python train.py --model="segmentation model" --dataset="numbers of one to four digits printed on busy colour backdrops" --arch="unet" --padding_mode="reflect" --pixel_unshuffle=2 --widths=[96, 192, 192] --residual_init="none" --muon_scale="spectral" --adamw_lr_other_params=0.0028 --l1_shrink=0.003 --batch_size=256 --lr_schedule="cosine" --weight_decay=0.02
Rows from block 6 of a small segmentation model, named by matrix and row number. Each number is 128 + 24 x the weight over its row's rms, rounded and kept within 0 to 255. All counts start at 0.
After each channel's rows are labels from the 100 images, of 14848, where the channel reaches its highest value: "lies over" is the class under the peak. Only what is clearly more common there than usual is listed. The data: numbers of one to four digits printed on busy colour backdrops.
# convs0: first 3x3 conv (model.decb.0.0.convs.0.weight, 192x384x3x3, each kernel summed), inputs 330-383

convs0.85 [128 128 128 127 128 128 255 128 128 128 128 128 136  96 128 130 125 209 128 128 128 119 130 255 128 128 128 128 128 128 128 128 128 128 127 128 128 128 128 129 128 128 128 128 128 128 128 128 128 128 128 127 128 128]
lies over: digit 4

convs0.180 [128 128 128 128 128 128 120 128 129 128 128 128 120  72 130  72 255 139 128 128 128 128 124 124 128 128 128 128 127 128 128 128 128 128 128 128 129 255 128 126 128 128 128 133 128 128 128 128 128 128 128 148 128 128]
lies over: digit 7

convs0.72 [128 128 128 127 128 128 210 128 128 128 128 128 140 132 128 130 112 100 128 128 128 150 255 134 128 128 128 128 128 128 128 127 128 128 143 128 128 138 128 134 128 128 128 127 128 128 128 128 128 128 128 131 128 128]
lies over: digit 5; digit 6

convs0.92 [128 128 128 167 128 128 121 128 128 128 128 128 133 131 128 133 255 180 128 128 128 123 130 125 128 128 128 128 128 128 128 124 128 128 253 128 128 255 128 115 128 128 128 130 128 128 128 128 128 128 128 146 128 128]
lies over: digit 9

convs0.49 [128 128 128 128 128 128 126 128 128 128 128 128 127 123 129 137 145 124 128 128 128 110 129 143 128 128 128 128 129 128 128 141 128 128 127 128 130 255 128 119 128 128 128 128 128 128 128 128 128 128 128 130 128 128]
lies over: digit 7

convs0.61 [128 128 128 127 128 128 131 128 128 128 128 128 132 152 128 130 187 182 128 128 128 200 130 125 128 128 128 128 128 128 128 153 128 128 126 128 128  63 128 124 128 128 128 126 128 128 128 128 128 128 128 126 128 128]
lies over: digit 2

convs0.84 [128 128 128 128 128 128 156 128 129 128 128 128 126 132 128 126 127   0 128 128 128 135 135 204 128 128 128 128 128 128 128 131 128 128 128 128 128 255 128 127 128 128 128 130 128 128 128 128 128 128 128 128 128 128]
lies over: digit 4

convs0.81 [128 128 128 128 128 128 134 128 127 128 128 128 123 168 128 186 138 255 128 128 128 107 127 155 128 128 128 128 128 128 128 184 128 128 124 128 128 203 128 131 128 128 128 131 128 128 128 128 128 128 128 128 128 128]
lies over: digit 1

convs0.168 [128 128 128 130 128 128 255 128 131 128 128 128 120 237 128 128 112 164 128 128 128 130 132 208 128 128 128 128 128 128 128 129 128 128  89 128 128 125 128 105 128 128 128 255 128 128 128 128 128 128 128 129 128 128]
lies over: digit 4

convs0.1 [128 128 128 129 128 128 156 128 129 128 128 128 156 127 128 218 130  96 128 128 128 151 130 104 128 128 128 128 128 128 128 126 128 128 139 128 128 137 128 137 128 128 128 128 128 128 128 128 128 128 128 116 128 128]
lies over: digit 2; digit 4

convs0.137 [128 128 128 129 128 128 148 128 128 128 128 128 127 190 128 127 152   2 128 128 128 255 132 130 128 128 128 128 128 128 128 124 128 128 141 128 128 126 128 129 128 128 128 128 128 128 128 128 128 128 128 130 128 128]
lies over: digit 8; digit 2

convs0.86 [128 128 128 128 128 128 122 128 130 128 128 128 131 138 128 153 170 181 128 128 128 255 129 111 128 128 128 128 128 128 128 142 128 128 126 128 128 123 128 129 128 128 128 128 128 128 128 128 128 128 128 135 128 128]
lies over: digit 6

convs0.164 [128 128 128 126 128 128 155 128 127 128 128 128 140 107 127 127 131  50 128 128 128 125 127 255 128 128 128 128 128 128 128 128 128 128 132 128 128 130 128 253 128 128 128 153 128 128 128 128 128 128 128 133 128 128]
lies over: digit 4

convs0.100 [128 128 128 134 128 128 220 128 127 128 128 128 129 255 128 126 100 202 128 128 128 101 129 213 128 128 128 128 128 128 128 175 128 128 129 128 128 132 128 124 128 128 128 129 128 128 128 128 128 128 128 129 128 128]
lies over: digit 3

convs0.151 [128 128 128 127 128 128 142 128 127 128 128 128 128 119 128 127 138  37 128 128 128 255 255 255 128 128 128 128 128 128 128 130 128 128 132 128 128 115 128 127 128 128 128 129 128 128 128 128 128 128 128 129 128 128]
lies over: digit 6

convs0.15 [128 128 128 130 128 128  86 128 125 128 128 128 126 121 128 129 255  35 128 128 128 126 129 129 128 128 128 128 128 128 128 126 128 128  96 128 128 200 128 109 128 128 128 115 128 128 128 128 128 128 128 127 128 128]
lies over: digit 1

convs0.96 [128 128 128 154 128 128 204 128 130 128 128 128 129 143 128 140 135  71 128 128 128 238 115 132 128 128 128 128 128 128 128 121 128 128 205 128 128 123 128 124 128 128 128 129 128 128 128 128 128 128 128 129 128 128]
lies over: digit 8

convs0.105 [128 128 128 126 128 128 255 128 130 128 128 128 127 255 128 127 255 101 128 128 128 128 140 135 128 128 128 128 128 128 128 192 128 128 126 128 128 130 128 127 128 128 128 132 128 128 128 128 128 128 128 127 128 128]
lies over: digit 3

convs0.82 [128 128 128 130 128 128 151 128 129 128 128 128 196 164 129 127 157 124 128 128 128 113 130 183 128 128 128 128 128 128 128 255 128 128 124 128 128 127 128 158 128 128 128 127 128 128 128 128 128 128 128 128 128 128]
lies over: digit 3

convs0.162 [128 128 128 109 128 128 140 128 129 128 128 128 123 142 128 121 203 200 128 128 128 131 128 137 128 128 128 128 128 128 128 167 128 128 133 128 129  96 128 123 128 128 128 117 128 128 128 128 128 128 128 129 128 128]
lies over: digit 2

convs0.2 [128 128 128 129 128 128 118 128 128 128 128 128 132 109 128 129 120 143 128 128 128 141 111 127 128 128 128 128 128 128 128 130 128 128 129 128 128 126 128 136 128 128 128 128 128 128 128 128 128 128 128 128 128 128]
lies over: digit 7

convs0.26 [128 128 128 126 128 128  98 128 131 128 128 128 129 124 128 132 137  20 128 128 128 123 189 133 128 128 128 128 128 128 128 127 128 128 134 128 128 141 128 123 128 128 128 255 128 128 128 128 128 128 128 130 128 128]
lies over: digit 4

convs0.87 [128 128 128 129 128 128 255 128 128 128 128 128 150 130 128 219 125 223 128 128 128 129 128 210 128 128 128 128 128 128 128 123 128 128  67 128 128 191 128 164 128 128 128 129 128 128 128 128 128 128 128 131 128 128]
lies over: digit 2

convs0.106 [128 128 128 129 128 128 177 128 128 128 128 128 142 129 128 142 224 255 128 128 128  57 131 136 128 128 128 128 128 128 128 153 128 128 138 128 128 149 128 144 128 128 128 133 128 128 128 128 128 128 128 133 128 128]
lies over: digit 5